config = dict(
    mlp_ratio=6,
    positions='rope',
    batch_size=256,
)
Rows from block 3 of a small image flow-matching model, named by matrix and row number. Rows with one number belong to one neuron. Each number is 200 + 40 x the weight over its row's rms, rounded and kept within 0 to 999. All counts start at 0.
After each neuron's rows are labels from the 100 images, of 14848 (inputs lightly noised), where the neuron reaches its highest value: "top examples" is what is common among them; "patch colour" is the nearest of a few named colours to the mean colour under the peak. Only what is clearly more common there than usual is listed. The data: fractals drawn by 1,000 iterated function systems, in grey.
# fc1: MLP up (model.blocks.3.mlp.fc1.weight, 1536x256), inputs 0-127
# fc2: MLP down (model.blocks.3.mlp.fc2.weight, 256x1536, transposed), outputs 0-127

fc1.294,245,177,180,175,174,154,147,171,176,237,178,214,186,123,170,179,140,203,201,220,199,154,198,169,161,156,229,128,222,181,132,196,204,223,189,153,264,210,180,173,204,260,194,160,174,149,242,185,199,175,218,235,183,177,203,165,205,234,262,152,180,207,180,247,212,190,204,225,176,166,217,175,219,276,217,203,179,207,245,178,253,201,190,253,260,182,190,242,259,142,192,255,174,174,177,241,206,205,155,231,154,168,162,277,196,267,232,243,163,283,207,175,234,160,215,126,199,207,208,269,76,204,207,186,229,161,170,197
fc2.294,202,172,198,162,228,144,175,92,234,188,172,231,205,140,191,192,190,144,176,211,237,242,153,194,235,207,262,198,231,230,166,166,261,217,200,161,296,164,227,201,139,205,230,176,183,217,190,218,202,288,185,196,186,283,198,206,244,199,249,209,192,167,162,229,150,245,196,248,199,283,140,195,147,243,156,200,144,276,167,171,187,235,159,276,217,217,205,204,194,198,246,176,153,181,253,184,249,194,204,125,226,183,164,181,35,217,190,215,190,207,228,109,145,237,247,194,169,186,276,265,304,160,153,264,171,205,173,178
top examples: dense
patch colour: grey

fc1.553,126,208,217,223,216,218,280,231,252,176,152,229,215,205,156,199,179,299,214,230,213,83,219,228,178,157,228,222,149,178,216,148,316,241,199,140,236,230,147,135,156,199,183,178,195,158,151,182,208,195,257,191,168,200,215,203,254,190,214,135,284,161,134,207,154,246,132,253,253,235,193,178,260,198,213,211,246,276,295,145,257,207,228,219,201,177,143,206,225,174,184,174,162,184,172,187,198,194,254,263,101,257,201,252,191,163,90,208,202,229,221,213,189,251,227,120,251,256,145,267,173,253,153,176,163,113,148,160
fc2.553,154,195,184,213,158,144,204,164,249,271,190,176,206,93,233,198,224,274,252,169,229,154,214,206,154,232,254,182,153,206,255,183,145,134,116,211,177,167,206,218,205,175,173,197,223,180,228,200,198,162,180,196,172,208,197,228,186,215,207,188,126,150,119,195,249,239,160,237,203,274,198,129,204,180,271,210,238,250,216,195,187,208,178,144,140,245,229,194,142,245,179,199,288,227,145,275,159,277,66,205,200,96,261,181,196,199,179,150,190,225,175,135,214,144,211,187,187,150,262,198,211,225,210,165,223,260,216,242
top examples: sparse; two maps
patch colour: black

fc1.684,168,191,167,206,195,192,171,210,171,260,266,223,195,223,182,138,153,172,234,226,201,196,164,221,226,141,218,173,128,205,184,157,185,233,165,216,168,232,186,192,229,222,98,205,193,160,210,157,222,227,206,230,230,135,184,157,235,111,266,228,218,196,208,155,272,149,193,205,210,281,206,202,158,203,212,160,263,153,158,262,231,225,195,198,100,245,295,181,193,242,176,210,205,194,177,227,246,213,149,207,158,209,141,213,205,152,206,225,211,263,225,222,133,106,170,198,240,238,208,123,172,145,246,252,200,225,208,211
fc2.684,217,238,218,228,180,230,169,227,174,253,231,208,184,232,198,240,179,208,172,270,165,200,170,190,233,240,139,265,237,193,214,230,283,206,218,181,213,165,200,180,204,222,205,258,190,177,262,124,132,211,70,209,171,175,130,189,256,223,267,249,236,162,167,177,175,234,192,154,213,197,208,216,181,192,253,216,100,209,248,229,142,275,136,248,150,156,240,166,252,163,217,154,189,233,211,271,174,217,262,140,174,222,171,192,188,196,135,185,219,157,245,210,218,189,165,212,183,208,131,223,118,118,151,183,202,180,215,225
top examples: dark on light
patch colour: grey

fc1.668,98,223,166,203,141,171,171,194,210,126,230,234,251,188,120,150,253,229,198,248,181,183,197,161,237,233,188,198,165,193,160,213,165,197,197,216,195,168,140,165,183,210,166,168,169,213,140,234,218,228,173,190,162,187,200,187,148,154,210,167,224,235,145,168,153,227,191,204,155,161,211,189,256,212,240,274,169,230,218,176,286,202,157,165,215,196,195,222,189,209,245,222,229,176,132,179,258,128,191,293,162,217,161,269,202,114,232,172,181,128,211,88,161,203,131,234,211,223,180,178,165,205,147,218,152,224,194,212
fc2.668,178,111,148,135,223,193,227,209,253,126,229,176,191,236,238,272,186,187,221,195,165,156,275,203,239,205,119,174,185,194,226,157,133,203,128,245,229,226,212,175,209,190,182,197,173,273,184,223,247,200,181,254,281,166,243,145,260,195,183,190,172,125,254,180,221,210,222,242,202,260,165,130,192,201,193,159,158,198,173,200,198,223,287,162,238,245,247,222,187,233,183,157,236,203,213,136,148,254,231,192,255,247,145,213,209,146,212,283,154,259,219,161,314,170,270,201,171,198,265,218,278,234,166,189,163,208,201,170
top examples: two maps; sparse
patch colour: black

fc1.256,243,227,188,147,151,226,263,242,260,197,154,162,199,191,229,221,143,196,215,173,174,235,253,162,196,213,147,192,198,240,153,188,161,229,277,196,193,168,184,153,184,177,220,191,262,170,181,235,164,224,195,160,194,156,152,185,170,252,192,192,181,214,229,166,224,209,200,205,183,224,176,128,190,219,210,152,170,265,183,157,145,208,163,199,201,285,211,192,253,190,168,158,207,194,222,151,175,165,226,164,178,186,203,170,268,191,191,204,223,213,212,156,169,162,162,172,186,195,187,192,260,168,194,209,188,180,237,199
fc2.256,292,85,129,201,217,248,221,168,156,232,204,141,230,174,189,168,189,229,199,207,210,215,165,218,155,227,229,154,239,173,223,154,192,161,241,218,194,120,159,212,258,210,198,192,257,179,173,193,171,178,268,170,222,226,213,192,186,152,227,187,264,273,215,188,122,161,234,175,266,233,166,248,240,185,270,207,139,215,245,182,223,155,223,168,215,160,198,203,234,199,139,226,199,181,144,211,184,197,114,178,209,258,190,147,152,155,227,229,192,230,208,232,179,183,283,222,226,199,178,202,191,174,177,187,222,167,190,242
top examples: dark on light; dense
patch colour: white

fc1.336,161,205,233,191,168,245,219,178,172,205,204,222,229,205,195,233,139,248,220,168,170,160,213,229,175,215,202,213,165,239,190,208,175,262,161,214,211,209,192,233,186,254,184,169,225,286,180,201,211,191,189,252,158,178,121,290,192,124,217,166,250,189,266,184,211,145,272,130,182,204,218,226,239,244,104,106,151,178,192,229,202,214,117,177,227,138,251,252,192,177,224,233,323,199,111,204,208,241,157,169,162,215,178,197,234,123,204,234,122,217,215,122,232,194,203,242,158,240,229,211,201,219,270,193,262,164,103,197
fc2.336,176,177,183,164,190,185,198,248,133,116,233,204,190,185,222,206,212,112,209,240,211,211,168,204,156,225,241,187,219,269,157,188,243,231,238,257,191,179,213,284,220,162,186,183,267,199,174,285,180,137,206,219,178,206,209,220,146,150,266,256,164,124,266,212,149,170,235,225,241,177,207,203,189,173,271,120,150,169,163,184,165,170,225,223,224,190,214,199,242,181,196,269,165,120,158,235,226,201,183,130,177,260,206,173,223,199,148,238,146,227,125,210,193,267,234,164,267,215,228,287,228,183,184,184,156,184,148,204
top examples: dense
patch colour: black

fc1.328,194,213,217,179,318,162,167,186,148,186,192,245,135,195,161,293,162,191,240,274,187,138,259,164,222,223,193,315,233,197,141,223,260,199,206,244,224,200,266,173,192,249,188,231,211,161,185,172,143,200,138,225,175,107,173,161,224,151,116,225,173,201,194,209,159,216,161,184,140,138,195,219,192,200,145,173,207,226,229,288,127,256,190,201,145,229,200,198,211,194,200,285,172,117,200,185,240,284,202,203,130,163,290,150,196,125,221,249,194,238,199,184,169,192,260,194,169,159,222,213,210,222,223,159,232,131,246,182
fc2.328,194,221,230,152,129,269,162,196,178,195,86,263,252,171,220,169,180,166,177,162,194,198,125,262,219,250,238,206,265,193,173,235,188,142,279,223,144,197,187,236,202,218,175,161,221,180,255,243,164,227,185,201,211,161,162,231,121,207,157,222,189,196,211,134,135,257,186,158,249,224,153,228,185,224,188,161,212,247,213,201,179,144,186,220,173,259,239,158,235,218,169,205,241,146,203,233,215,210,190,169,99,152,132,197,180,96,222,219,178,196,213,161,136,250,157,245,93,152,164,166,210,192,213,122,183,227,154,240
top examples: sparse; two maps
patch colour: black

fc1.311,272,197,182,262,167,263,209,221,205,249,155,145,215,253,204,187,230,151,207,192,231,275,143,232,209,196,204,176,146,237,158,203,217,228,227,154,136,162,202,224,199,246,187,196,257,173,180,198,223,186,190,281,136,187,137,247,171,153,179,183,146,183,201,185,177,203,217,242,223,153,166,149,196,192,311,229,236,269,219,165,224,180,256,234,150,256,205,202,232,142,118,198,237,184,280,212,229,151,241,155,155,131,127,206,267,170,200,241,162,193,171,294,172,186,271,128,149,226,222,200,191,181,212,198,212,174,236,157
fc2.311,191,237,200,208,228,171,175,207,254,158,264,185,194,116,179,177,149,238,218,135,178,190,214,152,266,132,284,249,153,134,213,250,226,206,214,193,275,169,278,123,168,266,136,234,173,197,161,225,202,216,258,189,168,141,202,182,193,196,102,126,247,171,254,195,211,217,141,191,187,230,204,211,266,214,209,177,177,259,245,279,235,227,223,223,225,212,182,172,167,227,222,189,151,185,228,200,203,264,141,178,169,226,208,192,223,181,272,220,174,187,226,178,234,206,170,197,225,187,148,201,297,172,197,160,226,194,267,254
top examples: dark on light
patch colour: white

fc1.179,222,214,175,167,215,230,199,176,194,177,297,132,293,186,198,240,157,109,239,174,248,228,192,214,251,170,293,220,195,140,108,180,176,204,206,253,178,248,211,177,178,173,310,232,216,232,292,194,229,158,191,199,238,177,268,191,220,175,195,219,131,123,206,180,148,189,161,185,226,170,154,170,226,191,222,180,213,178,242,212,211,173,197,176,203,223,204,186,281,236,149,121,188,231,231,186,189,222,185,248,240,212,227,190,149,193,143,201,226,131,175,222,148,143,251,172,190,190,262,223,262,156,236,295,183,166,135,140
fc2.179,177,166,222,168,215,273,213,176,190,284,149,267,281,201,225,153,151,225,190,161,210,240,155,179,146,207,216,201,248,138,173,162,204,252,219,185,204,240,140,173,228,224,126,212,238,237,236,252,264,232,292,193,206,208,240,193,164,211,149,213,193,214,218,187,226,161,171,206,130,229,190,203,245,234,245,180,257,240,191,297,251,201,230,209,208,161,149,183,226,268,171,251,263,187,133,158,121,135,255,174,192,249,254,189,148,227,214,171,245,186,268,228,228,217,166,137,299,144,137,175,257,223,192,276,170,228,175,208
top examples: dark on light
patch colour: white

fc1.758,194,161,230,263,240,208,185,236,265,166,199,207,255,249,156,168,173,253,133,115,116,219,195,213,232,171,167,225,213,335,202,252,186,232,235,152,273,233,170,168,148,223,199,190,199,181,242,239,217,209,147,261,228,171,223,187,155,87,182,148,219,232,183,150,114,177,186,135,282,218,169,279,205,259,177,178,187,190,160,201,202,176,180,179,214,222,186,192,224,171,143,187,232,226,161,215,185,192,200,136,195,208,185,214,226,203,189,236,153,170,214,267,230,107,253,181,190,213,245,238,178,179,205,203,192,154,257,190
fc2.758,186,152,198,134,173,172,122,201,126,280,213,174,196,97,125,129,202,247,207,214,277,208,177,216,194,178,234,218,219,221,170,118,258,216,228,152,128,228,201,174,252,165,229,151,169,195,290,189,144,162,160,199,234,227,250,222,184,167,186,184,175,249,129,227,162,205,203,162,179,183,252,127,151,162,250,229,202,166,215,168,214,174,180,171,169,236,186,187,182,206,192,162,142,139,170,166,230,173,165,210,208,193,155,182,254,210,159,218,205,152,231,265,280,176,171,179,248,185,234,226,202,157,214,149,216,188,210,151
top examples: dark on light; sparse; two maps
patch colour: white

fc1.250,145,199,232,141,131,225,199,208,193,255,137,242,202,151,120,190,182,271,193,192,268,140,129,187,253,190,203,193,194,145,181,257,269,193,257,207,145,255,264,180,215,185,260,214,177,176,244,189,214,195,271,279,234,207,176,266,198,196,244,177,145,145,183,173,204,176,212,217,196,157,205,154,203,181,173,192,187,187,215,96,251,208,211,175,238,186,201,85,175,168,186,145,225,209,219,167,154,171,186,164,279,228,229,167,273,242,213,253,203,145,145,255,163,271,222,199,213,192,186,215,188,157,93,225,253,131,210,147
fc2.250,172,212,278,221,181,209,225,182,157,199,275,221,184,271,171,158,195,189,185,197,231,215,176,183,215,258,183,114,199,183,126,144,201,180,191,262,181,195,226,191,158,206,192,187,173,243,235,65,211,222,178,162,209,183,210,186,183,117,178,230,227,201,162,200,153,233,152,150,215,229,238,113,169,213,204,184,206,197,259,263,189,134,238,198,237,196,187,143,266,133,258,140,244,121,195,179,187,209,254,183,253,278,235,194,201,157,205,206,218,161,197,229,252,275,223,256,213,181,243,184,170,223,151,175,169,224,229,245
top examples: sparse; two maps
patch colour: black

fc1.552,169,221,212,171,214,256,225,222,223,197,227,215,246,195,147,163,145,218,196,198,151,121,179,268,209,173,278,154,213,196,193,143,229,189,251,220,218,150,286,187,227,180,246,222,255,214,151,249,204,152,163,232,211,149,179,165,147,222,147,236,207,198,198,177,240,264,261,215,170,165,253,178,230,190,184,231,307,163,154,229,202,194,222,162,215,243,192,190,176,200,243,196,177,248,227,137,179,275,241,240,198,227,178,180,255,237,188,244,286,152,203,196,151,218,143,207,218,246,209,211,153,196,216,257,205,181,256,222
fc2.552,186,190,210,222,243,245,233,186,234,218,212,222,170,238,258,119,206,163,233,197,222,202,218,220,185,168,213,179,281,202,194,212,257,212,200,217,151,205,210,211,202,194,204,173,196,157,176,261,152,223,237,152,188,192,183,182,307,249,154,222,214,164,227,137,117,233,177,169,192,204,135,183,241,195,149,309,204,216,147,264,186,151,211,269,122,185,211,230,181,198,167,150,147,163,258,190,140,195,129,191,182,151,251,181,186,165,219,213,96,163,120,236,151,149,255,206,202,241,218,219,181,150,181,152,236,208,193,245
top examples: dense
patch colour: black

fc1.203,196,180,252,152,296,155,182,225,243,167,218,273,182,256,174,170,283,207,257,291,157,197,167,182,220,138,128,131,161,200,228,156,210,154,237,123,251,147,184,210,205,237,152,224,192,238,163,205,139,191,206,120,217,198,209,204,150,222,228,225,171,211,236,228,213,239,175,193,143,208,128,155,183,169,215,243,217,183,166,205,174,171,175,197,239,218,235,192,243,187,156,221,171,187,239,197,136,184,142,165,145,138,182,180,263,185,145,121,185,251,193,137,205,251,235,138,166,245,276,183,183,194,157,203,172,218,147,196
fc2.203,163,246,145,306,294,236,225,255,260,212,182,198,249,217,165,229,167,185,224,236,203,214,235,185,214,190,219,171,214,200,149,217,264,210,177,253,163,193,164,205,194,197,192,168,190,180,211,244,221,236,216,112,190,214,131,269,190,232,233,194,245,218,245,300,178,213,184,236,193,235,221,185,167,195,273,186,216,171,257,192,207,151,236,241,238,245,152,181,161,269,210,205,108,198,198,184,120,241,229,159,187,219,209,245,229,155,176,222,201,105,151,174,175,130,131,224,211,166,142,176,221,114,212,206,197,220,204,177
top examples: dense
patch colour: grey

fc1.314,259,197,224,177,186,229,240,205,242,231,170,246,219,185,274,298,234,159,156,256,190,203,323,209,195,106,188,209,184,214,149,222,206,192,216,145,271,234,220,260,204,248,209,138,265,199,238,190,220,264,202,181,215,146,172,164,211,220,228,226,249,153,216,259,220,237,240,213,268,207,197,198,148,183,198,258,257,223,202,177,244,210,191,212,224,260,162,204,198,181,178,186,83,212,188,233,185,245,134,195,216,250,202,231,139,201,214,160,128,233,175,246,180,200,175,208,196,127,147,179,197,170,150,168,229,196,223,182
fc2.314,221,186,185,218,218,177,190,213,207,203,159,167,242,135,177,166,142,208,192,181,199,224,217,103,173,172,188,267,275,232,222,156,219,184,203,144,178,176,226,209,145,187,220,183,126,202,217,205,174,229,170,203,158,178,228,219,155,263,191,135,230,206,232,172,181,168,210,184,213,201,132,188,251,231,223,250,192,143,171,194,192,209,279,208,182,124,167,196,187,243,198,223,268,153,184,258,174,219,208,160,173,214,289,171,188,266,232,198,216,235,224,176,238,185,235,228,114,158,218,263,240,166,169,227,220,198,175,166
top examples: sparse; two maps
patch colour: black

fc1.559,170,197,190,228,255,251,177,207,215,205,236,157,239,168,228,202,194,181,269,212,207,204,103,177,197,181,161,154,175,143,200,159,274,184,86,172,219,168,215,171,191,197,276,201,202,250,213,287,238,185,266,221,272,194,162,189,200,266,228,152,152,244,208,214,143,218,216,209,291,225,232,200,172,220,194,196,193,145,180,259,192,169,147,239,198,174,332,237,204,202,257,240,190,142,182,192,200,225,209,180,267,172,256,135,189,185,243,158,190,144,165,163,220,214,248,220,119,207,148,264,214,216,291,222,149,194,233,224
fc2.559,165,170,173,183,208,136,166,273,244,184,179,166,241,152,151,216,167,267,240,224,154,239,215,205,244,152,198,154,178,115,249,214,215,197,115,195,223,152,116,196,208,178,226,264,210,154,196,129,138,242,186,90,248,118,182,190,193,245,203,238,192,148,205,190,234,231,197,214,223,215,182,237,215,179,209,186,127,243,196,201,218,172,159,192,180,132,251,209,183,128,229,154,146,185,202,169,256,155,272,182,203,162,301,265,224,151,150,190,194,233,182,176,158,222,161,194,240,267,228,250,245,153,194,173,226,202,174,225
top examples: dark on light; two maps; sparse
patch colour: white

fc1.683,188,206,185,142,138,170,202,233,152,208,203,208,212,226,214,212,141,176,225,99,229,164,200,272,147,214,153,226,202,203,208,163,118,203,228,255,100,214,206,220,182,232,195,221,222,235,114,201,227,181,190,212,213,210,206,223,253,236,202,158,238,311,224,207,223,220,235,202,241,179,186,217,203,257,171,177,199,242,164,237,178,205,281,169,136,164,206,213,193,188,202,301,159,156,189,220,206,191,196,196,131,208,192,246,154,221,186,171,160,190,234,167,159,165,171,124,193,172,232,212,200,107,212,212,233,199,303,236
fc2.683,155,149,260,243,166,273,206,272,167,225,232,127,214,246,237,273,194,213,217,213,231,272,201,238,154,170,138,232,248,179,220,225,197,136,122,232,230,269,144,212,204,243,196,251,206,208,151,199,193,193,192,181,246,247,184,225,147,226,207,193,207,276,113,187,222,205,217,158,287,200,169,231,179,200,176,190,225,199,216,188,240,223,176,135,237,257,211,141,217,110,190,170,206,157,152,243,227,221,231,265,212,170,238,214,213,230,218,120,156,210,281,163,210,194,138,291,227,232,183,183,161,135,248,111,207,169,183,201
top examples: dark on light
patch colour: white

fc1.623,168,240,224,123,258,214,246,217,212,150,200,163,213,143,159,130,269,252,229,190,202,173,151,194,175,253,241,218,197,189,249,155,199,180,221,220,248,157,222,149,128,233,170,244,118,232,171,127,118,194,199,242,167,176,174,229,181,134,222,228,247,250,240,230,262,187,216,221,213,207,226,251,191,188,167,245,172,158,179,212,233,172,244,162,181,204,235,139,162,190,193,227,197,246,214,112,163,162,285,230,224,166,148,174,245,237,162,160,248,174,254,226,175,217,168,193,147,205,284,235,276,194,217,199,197,167,155,168
fc2.623,238,234,244,186,265,225,149,203,183,162,146,218,188,235,275,167,202,219,190,198,120,153,212,196,246,254,211,214,178,179,226,176,207,200,203,180,187,251,190,166,155,208,209,265,270,182,234,268,222,113,258,194,238,234,252,221,182,160,247,148,230,203,278,271,193,211,173,217,202,284,242,258,175,211,119,225,186,211,160,267,176,292,128,228,251,176,224,119,115,196,251,259,270,261,239,193,234,227,209,146,171,200,223,226,275,176,202,236,217,194,171,142,220,217,206,195,184,252,225,191,208,131,179,190,144,217,173,172
top examples: sparse; two maps
patch colour: black

fc1.265,268,193,167,235,319,167,182,170,159,232,153,158,133,180,220,254,223,212,189,214,180,200,144,192,157,171,171,201,198,161,184,254,131,260,198,238,262,290,220,195,185,178,216,230,176,174,224,221,192,218,192,191,250,282,181,210,220,211,200,227,244,157,328,167,231,162,242,260,246,226,180,106,183,246,226,231,227,225,213,121,228,256,211,160,199,89,176,300,212,214,236,147,224,230,192,151,181,197,221,224,180,234,215,230,177,200,179,282,154,242,150,172,232,234,151,194,207,159,155,175,185,53,183,225,193,174,200,190
fc2.265,219,248,225,242,160,216,211,150,192,256,202,241,182,165,248,295,138,188,271,235,242,265,222,235,248,196,184,221,137,223,267,196,184,251,182,200,196,209,170,191,244,154,294,114,177,208,210,249,211,205,99,177,169,186,168,227,144,253,233,209,217,265,126,171,141,257,241,192,154,256,199,165,183,204,167,182,196,172,204,191,163,245,184,250,136,179,198,236,213,192,182,193,273,190,174,238,193,150,230,166,201,197,126,242,204,223,211,246,231,165,157,257,252,176,219,270,184,162,203,224,154,255,181,218,143,200,233,184
top examples: dense
patch colour: grey

fc1.714,129,242,173,277,170,184,177,247,262,138,241,142,233,120,264,198,210,212,234,204,163,212,297,146,187,141,228,210,229,247,245,233,211,204,235,188,205,179,202,245,237,229,173,187,215,206,228,173,237,265,165,190,250,216,196,140,239,125,142,144,209,257,190,211,203,163,244,255,148,172,159,164,175,157,132,154,142,258,208,239,286,101,161,172,217,186,203,215,165,195,255,181,204,152,228,172,239,181,154,194,170,192,209,161,215,169,195,145,176,210,190,199,211,180,175,188,139,229,224,176,231,191,158,207,233,148,259,220
fc2.714,195,185,118,262,241,233,91,220,225,189,228,154,235,253,204,273,217,198,264,228,159,212,187,109,250,149,219,199,204,235,155,229,181,184,216,174,177,137,198,188,157,221,207,184,232,207,125,216,184,135,223,164,194,259,212,160,141,167,177,164,129,168,194,200,241,281,218,166,194,146,214,155,215,169,215,183,231,150,162,231,222,215,232,206,164,205,228,257,173,211,189,238,251,185,218,280,281,278,191,173,222,258,289,220,175,233,216,215,253,250,269,186,229,194,215,238,121,263,237,141,221,234,155,187,248,201,214,193
top examples: dense
patch colour: black

fc1.498,177,221,163,186,200,199,243,196,229,238,212,217,228,119,189,109,162,254,124,166,156,154,262,149,184,160,230,210,192,271,270,232,182,181,220,232,237,297,200,211,185,264,145,170,215,212,282,235,234,252,111,214,230,181,145,177,219,176,254,159,209,212,223,235,177,166,179,235,171,195,203,257,245,202,217,121,254,203,207,155,148,197,172,240,187,211,188,220,230,159,234,145,194,190,211,195,253,172,206,146,159,170,205,225,232,235,229,134,206,244,184,188,207,228,176,142,195,272,273,112,162,217,255,211,175,168,223,218
fc2.498,257,175,186,190,196,189,228,149,237,152,176,181,233,271,137,197,226,186,220,221,178,241,140,169,214,209,206,250,100,130,206,189,172,246,206,219,150,199,221,181,253,212,189,201,198,123,165,150,142,246,137,186,223,152,181,217,170,177,203,273,210,209,119,245,224,170,183,224,200,219,180,180,184,167,182,140,154,266,243,108,191,213,188,270,200,215,210,161,258,233,150,154,303,169,219,198,187,185,162,178,168,188,197,158,191,215,166,227,210,188,217,230,265,242,190,237,167,129,209,150,239,230,235,147,206,137,110,183
top examples: two maps; sparse
patch colour: black

fc1.382,79,206,211,252,274,213,127,237,210,258,167,228,197,224,224,214,184,187,173,189,203,199,217,222,185,178,178,240,149,198,196,139,187,211,261,120,190,123,153,241,249,200,231,164,220,195,116,133,208,151,222,256,160,126,203,127,239,164,234,195,210,205,169,188,215,193,277,246,267,173,220,231,226,267,255,177,144,273,263,260,196,158,231,200,225,242,220,153,217,215,170,210,242,228,129,141,187,146,219,163,228,162,219,202,202,231,179,270,192,173,215,157,117,202,217,160,227,188,271,172,144,160,202,237,205,133,203,254
fc2.382,230,184,256,194,263,175,245,213,192,200,146,170,188,242,216,209,206,224,185,184,198,117,186,212,147,177,163,163,214,279,215,156,123,170,172,207,191,164,228,157,184,165,215,194,210,265,258,128,178,233,124,142,118,181,186,259,259,198,183,199,267,206,228,188,132,235,183,171,192,144,244,272,243,221,124,127,187,253,186,187,148,181,212,220,215,217,215,202,203,162,191,183,186,131,206,182,192,150,190,117,213,183,148,152,222,235,247,128,174,217,163,285,173,179,201,245,158,242,251,197,150,177,179,158,239,151,189,137
top examples: dense
patch colour: white

fc1.500,195,238,213,121,212,231,203,272,174,201,259,193,212,192,197,241,184,213,175,206,213,133,171,131,206,217,209,238,229,196,233,276,257,230,239,226,293,219,164,149,263,264,176,118,244,202,162,214,168,85,263,278,202,202,230,183,226,158,169,169,241,289,214,207,198,237,258,140,149,181,194,185,222,190,259,134,274,183,184,169,174,236,205,205,206,223,217,198,137,256,167,210,209,191,223,249,240,202,197,182,203,116,166,190,118,183,277,179,193,148,156,196,235,151,171,189,167,187,177,208,228,193,231,173,243,159,160,255
fc2.500,196,153,216,210,192,204,157,211,200,224,198,234,110,129,121,220,217,190,173,242,231,227,217,167,204,205,228,163,227,293,202,242,246,147,142,197,195,238,200,209,146,265,250,201,170,218,197,199,215,172,188,252,194,210,191,121,151,193,206,153,215,241,244,260,223,238,218,242,261,252,172,182,233,190,228,239,194,67,194,191,174,184,128,231,161,177,165,138,250,221,194,233,228,135,213,220,195,183,253,270,189,203,158,263,197,226,195,203,254,283,196,223,224,146,176,147,196,235,227,209,161,129,203,289,225,208,201,140
top examples: two maps; sparse
patch colour: black

fc1.333,200,208,196,194,222,214,175,209,223,151,265,209,244,232,231,213,187,207,212,169,175,141,131,245,141,122,223,189,187,140,225,260,250,164,222,255,172,144,163,214,256,226,148,248,167,246,226,229,178,162,187,156,242,221,160,244,167,188,188,195,208,270,170,185,254,192,191,136,235,209,174,211,210,221,156,178,103,202,175,228,176,232,150,196,136,179,226,191,118,179,180,236,143,196,196,199,178,203,171,202,161,236,165,209,215,194,249,119,269,172,289,184,207,220,241,159,107,248,287,229,193,229,160,239,202,172,260,185
fc2.333,226,205,197,117,177,226,125,195,152,176,190,210,218,199,171,277,228,134,93,180,176,169,271,206,149,232,167,252,222,200,196,233,177,255,206,286,192,292,208,250,171,241,117,228,143,195,206,263,183,128,204,202,239,215,145,168,166,193,177,157,150,128,205,228,226,208,180,142,199,227,250,166,194,159,235,197,219,229,203,202,207,204,214,260,166,182,183,238,213,175,184,128,209,184,202,165,152,134,210,153,256,173,252,240,168,203,283,194,187,216,215,265,198,224,182,218,251,237,227,213,187,247,175,166,137,170,215,201
top examples: dense
patch colour: black

fc1.47,151,210,190,127,200,181,220,193,160,231,211,227,222,127,234,250,214,210,200,179,267,249,153,176,205,151,214,215,144,208,201,155,159,208,192,170,211,283,192,224,171,206,250,202,195,270,176,173,201,241,205,149,172,188,282,162,139,108,168,178,175,193,198,238,166,236,246,262,190,193,144,253,229,213,232,207,164,199,123,256,187,195,197,233,186,195,257,149,163,182,268,190,203,182,145,258,154,167,180,179,197,202,170,204,199,213,218,185,259,166,153,174,168,189,200,130,211,242,248,198,173,155,137,191,172,219,227,220
fc2.47,167,104,169,193,168,163,222,150,181,225,249,232,130,135,223,187,234,299,137,180,243,213,239,185,242,174,170,173,197,170,186,238,161,168,205,241,215,187,196,212,252,205,180,106,196,231,189,214,209,191,232,206,215,129,203,138,147,186,151,232,109,301,148,249,194,198,271,208,235,224,289,243,178,185,204,232,257,221,144,232,183,204,169,164,256,263,215,194,208,190,193,103,164,207,180,248,218,168,202,253,276,179,270,220,202,218,219,255,232,242,206,170,184,240,213,202,225,205,200,180,229,232,179,235,140,176,216,229
top examples: dark on light; dense
patch colour: grey